{
  "color_jitter": 0.1,
  "init": "torch_default",
  "eps": 1e-08,
  "weight_decay": 0.1
}
Rows from block 8 of a small segmentation model, named by matrix and row number. Rows with one number belong to one channel. Each number is 128 + 24 x the weight over its row's rms, rounded and kept within 0 to 255. All counts start at 0. Numbers have three digits each.
After each channel's rows are labels from the 100 images, of 14848, where the channel reaches its highest value: "lies over" is the class under the peak. Only what is clearly more common there than usual is listed. The data: dashed paths with two dots that lie on the same path or on different ones. In brackets: how many of the 100, against the usual share in percent.
# convs0: first 3x3 conv (model.decb.0.0.convs.0.weight, 64x128x3x3, standardized in use, each kernel summed), inputs 26-51
# convs1: second 3x3 conv (model.decb.0.0.convs.1.weight, 64x64x3x3, standardized in use, transposed, each kernel summed), outputs 22-43

convs0.54:130128157132153141108134129125110134094134128134126123135145143133155140156141
convs1.54:146114108160132081067118124117112120163110127152127143080130117110
lies over: long path (45 vs 0.5)

convs0.61:125126121139117102130090089096118148119103114088185088073111132069108141109137
convs1.61:123133157128120121088158117116139108132102082063121145151143105124
lies over: dot (45 vs 0.7); long path (32 vs 0.5)

convs0.59:136144144117130135100163136156126136119120133140112134146127148140141129144122
convs1.59:166179131111195191122133113113132138122092145147150121145154103103
lies over: short path (37 vs 0.7); long path (35 vs 0.5)

convs0.51:117114142147121096128103128124128131127099099092140096085144157080133131134131
convs1.51:129119158146129128048148152109137134164112105061147133138119108137
lies over: dot (50 vs 0.7)

convs0.7:115126134109116128159162159130125112155123117129123119119130142152147119127136
convs1.7:111081091163127029069133122122104124149133103163127114126105117121
lies over: long path (64 vs 0.5)

convs0.58:113113120127120138130152166133142102144117168131088152154131137160149111120125
convs1.58:149171151093173172175129115146118112127115129126130119050097121123
lies over: short path (25 vs 0.7)

convs0.60:130124153127083122103124108122112148126099105102102128117122132125117120130125
convs1.60:108146110153144177059106125112097150224114153129123130150077101131
lies over: dot (58 vs 0.7)

convs0.48:127126137151099130128149149136170133130145100147109147108125132094113132098118
convs1.48:127125114125114145147131148133099122114132193179133137114126125124
lies over: dot (26 vs 0.7)

convs0.56:138133127140132112146166217128157109141125142146138151169148120139171096110121
convs1.56:121141095164123152143120148096127125125130132156113146141107145121
lies over: dot (42 vs 0.7)

convs0.35:080102115116097110123150171132149129129105092124124095103123142128147121122092
convs1.35:111132132146127132124141166132129118165136117096114137146102124138
lies over: long path (25 vs 0.5)

convs0.63:133173128180143168162155152141166148134115146181160141149167123147123155125140
convs1.63:117173127155115113166138135172125121104133119206124120120103138108
lies over: short path (58 vs 0.7)

convs0.2:147121116130137152167155156147156147162160130150169131145139124138126131133130
convs1.2:131117081175126100116133129128106135119138119123133121152120111139
lies over: long path (30 vs 0.5)